Weights of a small audio frame classifier.
Training: 6600 steps, batches of 256.
Rows from block 7 of a small audio frame classifier, named by matrix and row number. Rows with one number belong to one channel. Each number is 500 + 25 x the weight over its row's rms, rounded and kept within 0 to 999. All counts start at 0. Numbers have three digits each.
After each channel's rows are labels from the 100 clips, of 14848, where the channel reaches its highest value: "loudest band" is the band of the loudest frequency at the time of the peak. Only what is clearly more common there than usual is listed. The data: short made-up English sentences, spoken by a formant synthesiser in many voices. In brackets: how many of the 100.
# convs1: first pointwise conv (model.blocks.7.convs.1.weight, 144x144x1), inputs 0-143
# convs3: second pointwise conv (model.blocks.7.convs.3.weight, 144x144x1, transposed), outputs 0-143

convs1.109:512520469505514552479523462466494517435490511537489552504499501509460501484505451457484544531509498508486519456564509500471486461464489517513488557492508495501497509489525497542528501539540538497479487467496488530472486524482524533491523498477447497505528512511505550503499478510496504540472498515485509492541497493483470501478501507495546502499512521514543476540515505522468509496505499491460546517526463538529487481465505511474494
convs3.109:481530511574485486511464451512465509477495471519509493501515515538501491517503487526469512511496533491495545525522467462471506554527477460476479476476497535494496504485472489524497490497499485539507498483486522555503494505499504536510531502444517493525513533503525533546547545506488555510447531516485488530473514456511524495529483483491484476510482522490477529494526524470429465511512491503515496493500493540450500492520491495512496
loudest band: 500 to 1000 Hz (37); 2000 to 4000 Hz (26)

convs1.90:488499463482501443506474491529509489473515470505503488521531491490477519442526493520430506514482485488495507511476513518504469503537487492503479480512525467476499534511479469503531483548485479503462490520482521532482511495460494492493484508520482467506476477516502467487483486496564459510507480522496463449497518476477529526496469524447527468475496463457475482491466524526526471447488493477560453507544505501517529525524503515485517
convs3.90:522507502504478507510476525457482489503547522492494468500483457565471446483490487542516500553521513525501516516547523518476474488521475472493522493501518489520479494487461497505480473470511513494446474511451486514457552494464538481490487467495501525484488500526515498518507519470503535541530508520515501499495485541492462506485506488515519462487481465520451539521482493567488456493507504488466466469510495470526457478481502496536502
loudest band: 500 to 1000 Hz (57)

convs1.59:537501526515524500504479528526514519500485501490483474486465506487500486541523532494478503529507460470468538482538479534503528507477484494493554468556492516511512511494508482488513508489511537508495456516488504528530497475500558539465506523517536543552516490486494538501480536492528479479493492537458501466476502531519473471511525470518510524453459528515512467542512511468491439512511552496496479478529473541484485480499537511493523
convs3.59:475511503497525454486497486476530539506517495463524520511571487492492471493509495474525499497536523491546485500490540496511494510487480451508483488484488449487460520486517455487492474500481511531484476507530505450477483477486542512487497525486534445497519512521538466538511458470491527522447541516468474503478456539498478512515525517518494517523533496464504521502466514517471503513504475504522517544473474458499500524546464493495539
loudest band: 2000 to 4000 Hz (36)

convs1.76:482540488462486478487523490502494550504477524517440508510490487541482476485477492517527496492503502540481497504525499478469507514526505500511511512507470542513475486512509485553466499525543505507458459562481479470538488468497523496518499470440512490498472480499533464519457502512468522494494473496495551541481509484484519565521495475519491498420506551512520493542524540490479506475540510494509509486508468506529506505496489489502478
convs3.76:519478497481537474463535467495520491492480482493525526519490497469500507511532495470529447482493472527485471479521508465511515469513493557506503498548548494512532498546545529553479446533469494522502460541546513495536513471501487504514530467494483498497512527527479473494530490501531501489418495494486498507465515527472518498493483511489554492477500501502484519475476530489476516520465515471500542491489489491493471493497491549539510
loudest band: 4000 to 8000 Hz (40)

convs1.49:497502487518531442466508496513491441498478515552440466507530475482474456497517520494489493563502509540498476528491511506474531510495494497504449513529519486535494484480489488468494517490533515511466492508492512475498469507479464504486456521470475505533506509517513485427494498495495515492468509508473450476491535554534488458493484503523490488504447502522461452521513499542500494507490532523507494509465498488487462525507543511524528
convs3.49:509454506517527499554450490441496524503474529458496471521483468519498472524505525514486484512510452536478450491485495527459517486471497477512492533484517514477489508510515517523492491532483502496502520477511532514513493496513513486508521525470461500558488505486509471526476525504521486507477492564502543509535501497530474517505500553478518502548454500498525512496465499548479528503466498494517533500483442533478550468511504463467492
loudest band: 4000 to 8000 Hz (31)

convs1.30:508477535461511488531495470499489479530507456512498485511534524493491537494454507466531516523463556507528499525495491530524506504515527482534474547476444490481513528468484494493459485506530535502518532509504499488505532529474534483513555517535512532486524465555502491503455483539500476452484564509535493510496526482532496511492500519501482546487544499491501496534526536498461513523470493533504537503476517514504501460494500491484481
convs3.30:484487522484545495494520481452523523472530499492506521512469536470541504509481486521503510485502460490525509478501479519513515492466492514487520499498499530486500465524482492484505522479498541491572504438527475511498458530509514480529528527480514477488508504497528515508480531555553464522462501513531527496480435499501484528492520512516502489468478461501463480541483462492465531503493498510535492558509473485501541458516474484460539
loudest band: 2000 to 4000 Hz (39)

convs1.132:469480510479510496489517497496443499466485536508489461544517501528515489524490549542550488506479498474523498508503496516504473518450524498455532513489539487537510515501475530502476449493442522537484505468534515548478494541518517521480509518468499516511505513529531522501500495445530551503510488514531506480506496520489502483478482501529505509466514495502534478504499513530521491493517476493529510508508528518545494495500471451406511
convs3.132:522519504476505530479451518490466492510518516477508496500501491460488484468484482472517484477514504507473502485496497551523506489517525532478514526495482461514471504490512560511518493506482479499475476509477562475486509515505525521448468482553484513466479452545554461553502504492531500466557529502505538509505501511523475516521531519506495519503452503491491543549438481447492481491508551491497504528499487494511518475507531520506496
loudest band: 2000 to 4000 Hz (31)

convs1.2:503485487499470507484473506512511502498499474473543539418482527494492527527470533489511532536542516499488544485537476487491473473491500515563511541513504501490474535436525474463491490518493517526510528501491454510518504502492498466478532468510436529498443494482510508522511558479485517516488501529489486502510504451494494497457490485515512485484486505480531491495524472512508561463498503515518461484537522518464490489497504479508531
convs3.2:470528486481498516452521544515499482522537503556497441526470483487501489498498491483444499509498475508541516505553452512443466523508523484478479476469511527467489538553490490520479501487513537544504503519512505481503542509493517477502513493523512498528506494490485462507511467508504499440500487507483474532506472527510503536516522462531448456447487468440506501475499489477483445499480486503522499494517501496486502527473516484511507
loudest band: 500 to 1000 Hz (60)

convs1.18:490498459485507508521554478496524510537471521488545493500509491467497488491533500467502508544526547506471481531551525487533464499468466515492495501475501488515493473548501508519479540500513495488522499495497517486501528528548556445541491486494494479463511530525520487559538514509496487501475512528523522476512495526490516485536491435480468482472516495512548472538500492458528517491473491508491493525506516543505483517485540548494468
convs3.18:522483504503464534503500497463491491541517517513532515458488483445496551506482476478492530485442484500489522475573493499503468475540496486491525471461481483515508523472509486477487447487520540504434495534528481502499507476509475502466471469520544529529519521460487495495496494535514502513536515492473524504481543500501502467431511477504510502474520496520503443501522483495537474520495492496522505530484509459469484480512512477467485
loudest band: 2000 to 4000 Hz (39)

convs1.89:512509464512483478520527480475509483498494458497454529520489502534447489485492509521458486555487483474476491522483524560481497496511461532474469466519547524473481473529513485513508456461502513496525428525495459468505464506509488492552514516480494498472511535520544515457504507511510493531512500482470535467524500521475472511537496487479527462506499504528506508561530487527502525495527512514484494528524464512512448497494500507493484
convs3.89:529524492520498508510455434493537474510504487453533483507539464503469482476501521497510502494513537535548454520479473467539473526518513502466504501475486489503472517533495517454494446501497511506503490562519474506517471510513511534517477517484556530523496502493527513458477497516518481472492523512484498451539479480519508508511489480547493556463488504500495556510505469488472531503500497538500449478521528467493501493534504499490515
loudest band: 500 to 1000 Hz (63)

convs1.20:546475527477502522472504499464510483482547527507529469514465497500490511492474505453486483504453526476488506526511489528505546514547483502526503480505455555508514498491518486542488517493538465475511535480486472447482542490511536506523508514470477486509470544494483494513513478498509511464467512508484532487496502503578525491493508468468511520499523523526532463490506492538494551530502520477478520500516455475467501519502468442516520
convs3.20:512475472512510488514521505513471508530509524531533467519539508458447518526489500480496498528484492480536465493509478492526516528495470458481524481514457497450497495522513460446475491433472479494484515494502502489501513501450512498458490498471495477531541539535521549504491511525490495524486465505492490520517487511495509552482497482497473544525463520459512509505481477527479486528503562469457489483543525544490480493474514532515494
loudest band: 2000 to 4000 Hz (36)

convs1.46:529464477524477552458512462520496499536449476534494520493507497526478502472513515470547520551523473497509463482529532505479518488480462486453489487532455496503505498503504490482489543501500514437499470520507490541502478494535518544538486514500499499503505496471498508475494499472480488472513512530477483489503467495463501471493492445459497530477510494520470515463533547518506488512520498522517548477434481498446497489536512516489500
convs3.46:487579522524522539516509525500491490494541479467537551495502474482491485481500527478474519499479526543508485526513540546535521512505498503464496567479497466501478511482495479470487452460536498511491507476527496522486488494531488491500507489515506522468513490527508437476533520499465475500511495503537520495504523488454522475529477506476489483494482515495507521477424537519496499525522517460495479475503530472476526515482539454511500
loudest band: 2000 to 4000 Hz (39)

convs1.143:463489517482499514503539500494463532537466476482481522494544479512557515468472507512545495537519512526493518499531469482532507505532507491541538463503485517474518516486469507464509523526508512532446551511463497490483536512521469503525495481555508487515491571515547513528498490502491505477447509496505512519495472493489476508532486485498516532480467533508539467540477484483504525490519518514524491523531521482497509481527536557496523
convs3.143:479484486436533469477536522484531485492487522474485506532491498468526510497487507506500504485509530542496495533485502524481520526543509484509526514493493508462517528524493507518501521547568511492472526533441521463500524471470495512487479530479474470484498461492481508489506503470559529503510505477523508469468502487505532508462503497502490545521504528502556505478488518527536509515474511491465499497477476482518524538570533490434510
loudest band: 2000 to 4000 Hz (43)

convs1.139:498515482476532497483541485527489496498556486475526509499534449514453511470513512469473456540526515500497500508481481526519453489516517475493523543524465463505515514520526500533486538514513483528485495502494560479483520513509502509492506471487481468465495485539551487504459470501496487531531532525490519521527516541510486495517493503444524499534486504552509537471485524481511482506490542471502451484557510508461495517494503510449487
convs3.139:473469476481536490500495510510509520471489485536483510446513525481513468471483520531504480496522494504519534503473476540523500522518486491524507470503483569483469495501523481481520538488493502518514555552511538538503467504484495503518503510463462493477489501500480470456480489459516504476528538530544515481509492512527545492509536511514510484471467507515536535513522513523530500483450542491490471464500524455562516496536505485483552
loudest band: 250 to 500 Hz (47)

convs1.15:479503525486468511460473501505520495472477511480489476484521491514460471561494506477507493534506497524515446525473505468504512505505515474471495543525480475471515479486448502483486499492527455494503458539480543468492493505500500473505525489483512490483525476511512517465508510477513494521518513421507507487588532468474537529478553504477562481514491493479497482504536499459487508487482507532511474565490484512513518507517492477489501
convs3.15:467529460503548503526470522496495498494519487485498532539518534540495490508481484465505469527486475519523507485505539496465530467483512483525494504473482489496448506484483513475461452491479523485538487435496436477507469485506495469517498511481472490501495536530521506528504468491500513539471512492480504506520543565578516520541519511498485478513493480501522496459506522535459511507501469493522476455537481509526509474504527505480511
loudest band: 4000 to 8000 Hz (41)

convs1.142:496468485511501535504502508501502446516491537482517516482466487532516492504513481486500450473439543464517530430508517517484532474497496502499520473509469443514447526494487507517512521485508515455482519498546464525519427522507555482502466515463477465512502516513516480531495483515514503527474500481547494476510464512518512483508533511532474466542508525504507482464513507511538525495530519468486530521509510478479486512469525497514520
convs3.142:553525519509487535506492449459502430488512496523516513469461496493469513518512506481477507527477497542505494489511505476474547494550466505494492478484483495517493491473449534485460492493552488483534518479528469526498524465536526484492546520538473489478503479485511482464516485492494510494509513549494488542531514482522489469530473514470502513518505482563486489515538500528460529509479546522475511502491474484470469478450493518499502
loudest band: 500 to 1000 Hz (50)

convs1.4:559455491492437518479509422483518490500482508483507549509484468514512520509565507483484491530487488524498455500476478521464490491475493516505480529499502491472491493510503515473454496466516484471493530496536498471500489529532549479519535507528470491528481498496503464560517489462489506498481540491479510531471522467487555494513493496507530492469477502507477485487526490485531463466501521458536499516473504484506493475523540491465468
convs3.4:507503494501491470458490497481479467518500534491488499493498517472506508512528512495540496468486506453545504460510465491509535497553509481518463551502487488491466505510517500482498531514485477444518485519484509465476527493478442495501522483534528496462461524493537481491548508468474494511501494459517524477529532530492521541480498481534500472514522504485476543533504585498476479490512512511511502512504450503530486516468542457489457
loudest band: 500 to 1000 Hz (70)

convs1.108:489530534514490517492513454498518482512484537484478522501517509517506476536509504484504506491508504489519490516491517533475484487503449490484526519489513492487557500494560449499501492523503515514526515460498497509465480528517536483508566515520444433493508508517484479511511524474531509490473473478517463500490535508548496478555485524546510479496549501505528498528497524548484485462500510454471515547508550521484509538476489516456486
convs3.108:510488492459507499474550505526540478497520539533501523513500505531511506477459559515510535443493515474508513490516536493470528514524566541490489494479509467514477507499497454511462542468494512501509474540521508522483524465515495529485535495520512487554540526525478536529511516501515533499491439511512472500478502502474520497465473505530488500515490465462516493525535496497492517500499549527507450494517494527503435482502524499478496
loudest band: 2000 to 4000 Hz (33)

convs1.3:517463505505539457503526507524520516490458506458500517493502511504498476455518489472484536504507469506500514492510502498488512480502449466506531498543491461488471506498487495475549519459471477485524567487559522491463537508494497497500502539512528517552450503507476482468478518482494503513543482530522509494475591495503503499488487484490524519501463499510508487565480496509505500543495484516482479454482478506521506504551528485526490
convs3.3:513490563456515500480457534445521476479474543511495494509484464508489514505445496505496516495478508507488502488501494500500532530499508482505520470538491489498504533501511485438471513511521484499480505505511530493524509464520471489541505507452503487534524498526581493510474533473517521492485485535513510551562463506494564495515535504536459460524507516508495481498537503512527480463517504460506502510474524518452494516478486511524509
loudest band: 500 to 1000 Hz (52)

convs1.0:513470485497537477472493452493524516481527496498495505499495485476466503511498474484525496538506494494540495520488496528483512469526472478488526507501515464458521492503579535499547486500455518537511494521511525555514497477506526508489461512528476518473530493511487470461456481551518508458494508498502486505507442508540523475451509533500538508494456487467508561503495498509466508527507461481522484466500530475537498515477460516471504
convs3.0:486493526491473509516501510440482502464459489493486509543501541482484541507501488498518515515475505485474503492517482470497559489487536496503465490530509513500521486534488448487461459527472516470559523488479481497493498562494530516490514462472501524457553509491515474496527486476506496492524523524519516483512452523506486519503476509478493498528471466528574484478502440475529478532527527484513525492494505519501531500466533509500540
loudest band: 250 to 500 Hz (57)

convs1.125:476517525476531510522490496528538507514479509497518506494507512479540512461513525485472509534451518469496532441519511500455486486509498524501517514483493509481491501482546489508519534510500467507505527484465468468506489524503478497511482507527486514488416514457501532504473490472526527545456476443466527534493488528510505502445463513461488481532505487471470503484486508499502506473444496521553517501495519524486458501545531502541499
convs3.125:554419467520510496505503539480515484507523498499522508471518528474476476485490507519505499481500509475493484453449494475545522498500477503458492453529450481502486528448510516503505525511479483513510515521501501458519498509498488503570504541483510444516463482481488478492473503505494507497507491477470441518459488523477502492490519441482545472490538497472510488490522521534496496501436483489507519558507481505491488495521511516476502
loudest band: 500 to 1000 Hz (52)

convs1.22:519507496473556490511482509517482519504551510518554508454509485458488462499479478532525486496477512489516468515492503488529510518542528511497519466485430534492500504501526491535517484541484539476480549506524472527538452518488509533489480498503517461508493499509495507504484532509509473511490507509513484536479498475467572464477494486558513502482502486482491532488522492553514514507508497522488533484461480481497509529497483501521421
convs3.22:505497492495464482518519490457502506469487490496495480502498485517548515520531456507530485505499505522524478515473468500455546485435490535535497473484517534523483544489491515545472498478497499529489489503479472471472510493504540515541490492500524498540471484538511499525524526465513509480520533551513526503477457511453464508468480538509512450491502488485479556480514549502509457534494505508497579510494486519493485526464491506506517
loudest band: 250 to 500 Hz (68)

convs1.75:466445537496531500514525500497533484503510448522485524501508514489500503485485538524516489467517498510520502467499463507546537558494503485495474516525465515477483459556549489503530506465487516519483545530461486513479508500534507532460457519505484485503496484469498555496491507505489486500541511492469444517474488512522459488497480492528523500466509502475501481498500469501554527517477503487479498519533510449430503538469495483506514
convs3.75:539500522508516519523468502504518459501487485470469508495540491535471501502437479544500530510487475486529522539463539499479517489523551481515457485481530528462516488485502559541499519446447528507531509505497505506542521491527502490501500521494494473475469481512531478477479498489433506474481511527514522516524482532455511473505493485495499496554506480483512484498503486494515531526477573550515526492495502523490510513490492475473509
loudest band: 250 to 500 Hz (62)

convs1.31:582467496465498507513466510512459511478502459502490519503481494509494529511509503490454440508474528510510488450489462490477472537516492485495466512472483523491514515529487457547506499542491481535445534468485475499530490530498495527494522481500483452498490527497509524549530500507475471505518495519512505500515503532485483546460527478520516491513521521429509513488496486488490473537519491482530540496513462502473477460479529523523495
convs3.31:506479531494492512524502527510504476447482488512519470484510552517496457494474519495475461497538519487496506456513467484530550432475521516526527496557458517506512505491472492519487468471494491517506460514498502487495490496492523479547516468528497549496499499472432465516517502447537512467522502491507500539498543490494477506505505523486512511556530503509541484512480523520482476479508478516518531479487563507501538495489479484461494
loudest band: 2000 to 4000 Hz (37)

convs1.10:506532519501538501514520491484514527502442462535519482530481521499480488505539471498472478522509529528486521561501505486495513501527510507511531510470538497523520510514487490457496477506519561494557519520529469491504532480512525488533533497544502495495505487504481449496549480478494483476480547532523501520535513522505488512550473461490530485514478546499518498483462490497517491529537515504480461504475523502529436478476531469544499
convs3.10:522477498491526495486509451519501499490492516487482503480497541510524515491525462474498484464518514480506438493491495521496547487488480490483540461490525496501492481523486508521528479520469478491488475494529469483442463504524491503540501530496473513484456485506514473441489543490486524489502476446483518458509502460520497482524461478522513470490516494489490547513500495464518542463471451476506435501547479506479570501467496515491507
loudest band: 4000 to 8000 Hz (46)

convs1.118:521474513477477486542510468517484496530472530480487537553464518484465472472482511487496533475510516506500503524522535520560489470475493473439536535528499498481519506501519521479492514472521525504533494490483487499469479465527474441508513447498501485494526498487546498532467504542508497479462486493493541511521523503539477497501487497525486437468480513527499511496506481554464497523501503503452513513468470522489446531498494480479502
convs3.118:532517507506462536485485519483470530496477497522499531512534518532433482542546499531530466475478506480482498512533493555462489481516471509530468487481456517503517499463545517510499464516496508503501512509542498563504492497487508465501539531493473508507472495487522528490520469503447520482518519487495492545520457502488450522496465542536522493495459523466483495468521501493514515510495489520469510529516485457529478529524529462487508
loudest band: 2000 to 4000 Hz (39)

convs1.80:525527543522517481496566524540528459485501499510450504538529530479524465508493536555536518514529522521469514472499461473469518485501502498517488487506519515485547489459572503520479469493533490487466507513511551500498537551496534474493534488493554525468547475502477523476527506454481475525500493480495492490506495474497538498496462485502531494465483523489478523483496497512501535473507511482484505505499472511525525496516488479518475
convs3.80:569477518522525526531510496459520510496468489537516520544470530476485494487501520475468445494501497496506502496507453496491487493503488491452498509524523485471476542521508478509513472497500499500525497478538546493522494488501518455455482531528533525525477449506502508522588493500493536506503481539493517420515511541482470493465536509515494516508534521485528485549509504484483511517500510476481491522542496521488480491485514510513472
loudest band: 4000 to 8000 Hz (49)

convs1.138:525526495511526509509505516515470476540499495511495506520474487518511504529510500557461517483482536532483459484534523462473547535529512502521494497501477497523493507466487485554533535552535486507531478521520460521504532465501491504496490497475496498493477481484488510504513544500496476526568476505507510504484524536529507478468499463519508441493491476475495532457528464548509491521487502491545473529488546520500484515502429489494534
convs3.138:475550510484537487527512543443484529498501496518526521537476490503476490530499536471498519505499496498462520512506528502482466501480515512547468483516482525502492512477474513498513519484525490505498552499534511508474522526525494553463520473550519551523520523470473522464498520465522475506475483483461522501504526499516447504491520510471488480501473444492538503470451492507518461523495462539476506487500495539537524485524535471510455
loudest band: 500 to 1000 Hz (61)

convs1.7:475467475502484483489529553517480535494510553477512468514511498504505506472555506520468523486484498517461544535481541507544475497496541524477478485525502522480535504468486527474488476493490519533505505458485570538556492473487495512512525523498478520551505525478497501500485495466491487517495449506523515493478475537518467536544529483503505522505456540486516482502493507484517562496494520533519476523530474491493479519502497539522514
convs3.7:482485454506565446511500495469501528474526496467491502481485510503508529481461545530500536502453472487474513487478488511492478468498502494501533491484493501537496473471506496477493536522489520518492461495522476502479498527504509511522533483524544481495513465482485521491476495468524497489458560459542520468488483469537483493478470510485504511490533484488510459546499511486496518506488546487527490442529482484521516516576502553507467
loudest band: 2000 to 4000 Hz (64)

convs1.27:554554517504474515531503469476493563520468490466477507497477545521475500510535479461531509493489468492495481502516506515499510502487535506442484568534474519543515537528482496508519530493509491536516482482519480512508490512507462516482515494504482485482492499514503531513523519560494486531520503465511504505518465508495498517500472510538515457517495498473500491535532489504469511493543459494453483530529518510502463503495473501435436
convs3.27:510503498533511487514603500481516456506494522468512510506514512503481501530544523488476514499518508474498534517495522505504451491482477531481473481522461472458528462503521494479501508478510494475490487530483461483499493531575505518486506466501526480524552551537530503530468527534513534488477556529480488518491503507491530515512518514467520513473498514491506485505518442448494495506493494492461458504488484510531493537486488487474506
loudest band: 2000 to 4000 Hz (52)

convs1.70:427502467528515439491475496492476525524495483478466484520477489508521510530481449516476488499469522483515574502487509484509496490481527489544503504527518485536536504453467513505494490489495487451487464510507491555486475484504512490507505487472471524467502530490443515482484479536488487497511479473499519481499495438501495491522468512519488503524513477446491521468460519480505491481495471488471541498487533519466536519482491524541543
convs3.70:511493492506500507564514508485536513520478538515528539482509498488491475529512482491474503520512469534459506446511487469540525482520517505487511526525518497488517532461513528493500468494534512468549516524533452482516526502543524482456499503468516444492507505444484526522494492517536481504519518515516440467502481537523534499509485502538481506513497512451459469544494492543492536458476506480466470505502464513490491485480507468484489
loudest band: 4000 to 8000 Hz (38)

convs1.54:536487488484573501525521512507458503475519536526495505473495464477497485504517537519525535509512486496508514520495509473495477549504484501494497443496507509506484526497501521478484486473501538458477496549495511497504496486536513493522445512511515511460511498491517547505494488497493463508473437463520486489488469475518518465485499503456487489509467478504526444448499452465531571502560484486521485500457468517508524500495520514509524
convs3.54:536526531480530504497487458493519477492516514549516535479502529433552497513484525503544524542474477498526504487489505484517473516484527483465498519512524477484537499489490518481522491489486509509484519493513444491487505517447462488480513471509469521491490515511489487507506500516537526497458516485514500483493552470483514520510478508570561499452495521493514489575477529518477464463484492503479519516500528501503499477465548470482488
loudest band: 250 to 500 Hz (51)

convs1.87:511523492492521517473482494467503508529512509533513481547540512487519521474507500456554486533495484485510490531489449513511535543497527498516514512483455495507510537494515488449476546490530501528483493532518512543514517459495489472472467527506532509521494512513519466509506480561505525484444456524472468498533517480499515513486473468562515460516490481480492541484542485534508489454474517472460479496517538498477519473496497517487520
convs3.87:510482508474462452460513485500489503522533493501529559491476519483509511494506480520492482567501490460549505458518507467474493542488513489503516489521517527506519502518483539554493487477493461521519514493523514497493481541539513485548484524473478489527533474476482518527512477496502511441481466510547480479539519467494507502479499505438521514507534509489496508473494485487504536554542530514507497474429504468471508500504509495484483
loudest band: 2000 to 4000 Hz (53)

convs1.92:503516509569435497501545455543513522534555480511499511490497533511514473473541515500505517461550498490497493494531467519484477485489503531464470510486515514507503472537508468522471496519485531518466522489405531516526482494492494566499531482521532486499490464507512500517492495500542498485508492458513490485499488513488490506474509489485501513523453491504497518498469532503464484517508523498504491518483471485460497498536493474476563
convs3.92:497511538472443540494513543478498527508473492476496514459490479502506500501480457490435512475473520492483546500482512501519543494433480537485532487474510558492516485523517471493493532529498454522493529472511556500485520466531517486527510546520477502473472514439479517496505511486459517507498479506494467519518499466480497527474539522521488521547545486510509511510523492513509510513482511500517495544508520459505466519498471532495493
loudest band: 4000 to 8000 Hz (33)

convs1.37:491505474483494493494474526523549520469497507487556521513472483479478506531495484492500504539493519477538509515475500482487525489468477543501538474547456517457461434504501492532508461486535509484451487527537521535484537473483511480530526489528531469523514462552485502549521507486496507465450536534481503507489499495518523522528500510517491494512499523495446502478515485512513462546497501513500527507507508498463472526515455505523534
convs3.37:520461504551497506523499519506499513500515537486534491487478492478524467491498465497480518475504510480482484502467520536513511540483498488442529506482487473528572522479512521470497498486491488468508501449513515528502479491509502519513523537476530494516491523473483463507523463486479515510492464508472447515479493444521488473482514487477496482470537451538475512492462503476479498424514472507494535539499530531465508490452493503471550
loudest band: 2000 to 4000 Hz (27)

convs1.13:520480558491547550495462459471477463520510526494542464509516462519504504498489497526516503528496533478506484499490513493482543536433486483507504492505506482525543513537549534468506494511537524471481504532514530537481505513515512486488493480486498463531482502488542481513510496500499464489481505500444466501457505484502511449495480478479496496496502484487516472467425516547464540503513490512525500513505462499512500452494513537497480
convs3.13:495495528523523522474502494503475512516515503495494494493491493483532518499477484511511481529518516494508460518514465481521494513466470536466523497452487514494482510527490463507474521547490466469533500511481509527481501509498496469545512516494476522540509431481499510475474532496473497506562512492481491545556525488446493510544471540484469466464472516465487488466466523458508548521528522485491482526468492512535491515576499492480511
loudest band: 2000 to 4000 Hz (100)

convs1.62:521508538496556464504520505535495477492523514546469508498522540553502521497527503528497519482531467471500528517450483519473481475490510552543490495555514501471533474531510462516512530508522485475517560503513508463495509517514490507463506468509476457464525455481531507531488517494499526501502522502459481493499491544530488475513470460498509469514513479498489496515489508503501521483500504489503448504460514541498497450506569524496504
convs3.62:566531501496498483514504495521492565485511539466533524517540501518504481515497503472511508497518519492527467502471531519515464485505508485509488500545529525518464486459522524528478468473495508482508476509490467504499477502520479526515487489488519508494519504515516473535505499485506489493508504512481489516515500499465538469504471549461512477489503468413522494460514486512532499485530464508473518454580473496492505570529525540514519
loudest band: 4000 to 8000 Hz (41)

convs1.5:510470524494484517506548534502571449488523476493559504502512521491500559492501579518512501528522535486495502468494487492520510518509485532512530522467487491502504475559505536514494515447492516488504521496499491487490471528464486480495528517495532497529516488494483461491500487499531557511503477525511477477492530531532508537516507485489511472516496467497509490503485446503530535502490502515418518474500484483529479495477476497461524
convs3.5:497522454502482501470513488514491471485494529473480563489506468497469459520516534518511504469522473463491484466539448504509517525490508549521465482492521480535515459514462497541484536499514496538510505476504488523509470561490458538538515520497502504511506487517541533496483529490477498470500530456515553506494446502534509509496475505516532504529555511501492500509444516460483462494494515468485515480467502475500473515496494492523466
loudest band: 4000 to 8000 Hz (48)

convs1.78:501545471524484517479512473535487496504505491518521481519495505466549525484500484519497498513511472524517506490495477455428463511507497514514557478515535518511513540530485497518513466539490505494496528467512443504510507481477512470502491505505435551471492510493481500508489457547516526481482537512460505492543455510509514480467487469508503508517520538478505474464440473545507497442541498509519472524537492532488505494487513501512484
convs3.78:462507508492499515461557536549458480515536507489490493492489490512500479508519529532486477505486511467486484529543466519498459483535500510508468528483498531506434507514541508486531481563475521520507495527480511576485507525525534484512510516505453462473501510515552527507489522489492526466456484479490530501534504515497481465501492496488458492542480490522488482448500495540509503516475505520483524485536514486541480529508479498527487
loudest band: 500 to 1000 Hz (44)

convs1.52:479499498475503503517486495481518519503514497521493524507506505528505523554548488461475502536506453516465478495513507577435445518496483498514467461500481508504495487495469471442457482472484510464508510511526523450462495475486504524515507488502489484531502504490535507433513531480515471518494516508507530533525535515474470525493490476490489531544495464495515503538508517517507496502468511479531518496501551492449477507469482507451510
convs3.52:494540488504496476502479488457479476469481471497477520476535497486522523502493506484509508477465489524491509513485469502518453479511496511525498522486511465529466462461479529501520486491486498466543560493542519457528500522495453470564510514487465517537525496529492511525461543498520470503510463496478511504538476548502489542508472483544496492476547517486489483460522501491511524515476497524537522514503510468500502478498497490565440
loudest band: 500 to 1000 Hz (44)

convs1.93:509495557473500528497563541476515445536503531490468528545476431501493483519481486489515513524523521502530503513493474553550506493488510519521503521473526513460478510462492511536549508497496531479499511513495461515479493517461460507484500523473502528518505496506560455455479488509515508485484526492509470447523521524536492477489471513488486494492443498513510490486511490498503499511534481481486498523490523526518546517505490542481468
convs3.93:512547513512478482470485455512498487484547544569526522501509520505535469489493464538506453478477545490506473523467510512537474489545483509517515460520526514496513506495554499507536509484501478540479496518487503525483485504498510497488484493530535469491482506507472485510500536428509453517461509463502487469497477458536469507500475503478507515516487517513511514491489458492475479515451451525447525519503511531506506524488511530489466
loudest band: 2000 to 4000 Hz (75)

convs1.71:535517523471545490506498470497505450522496600516515510476511480500480486550487513509462472501505504596485485477469485474511498499483480497504438534518499530518506521544523493498535487524514503505495519469519499503505485477441536467497448494495452476477492513503471478459498510483511502543506521493518472478529500491528515491507526478505496518484482500473503484509503524524518497516523532522469470519486487503556493508490534504484485
convs3.71:486497533539484490522526498493442531520537480462518493477540513472514512513464517495515447517441457472500507503524519495514480503507492537498505525513505508512505469499517516445510463493484489462495495482551467482493455490545521489501556517493536481516533498491440495497509466546477503520461503469511519526460503518534483509499470518512476532489518532504507508492492490487511496520488466537468474482505516531442474522503448504499462
loudest band: 2000 to 4000 Hz (44)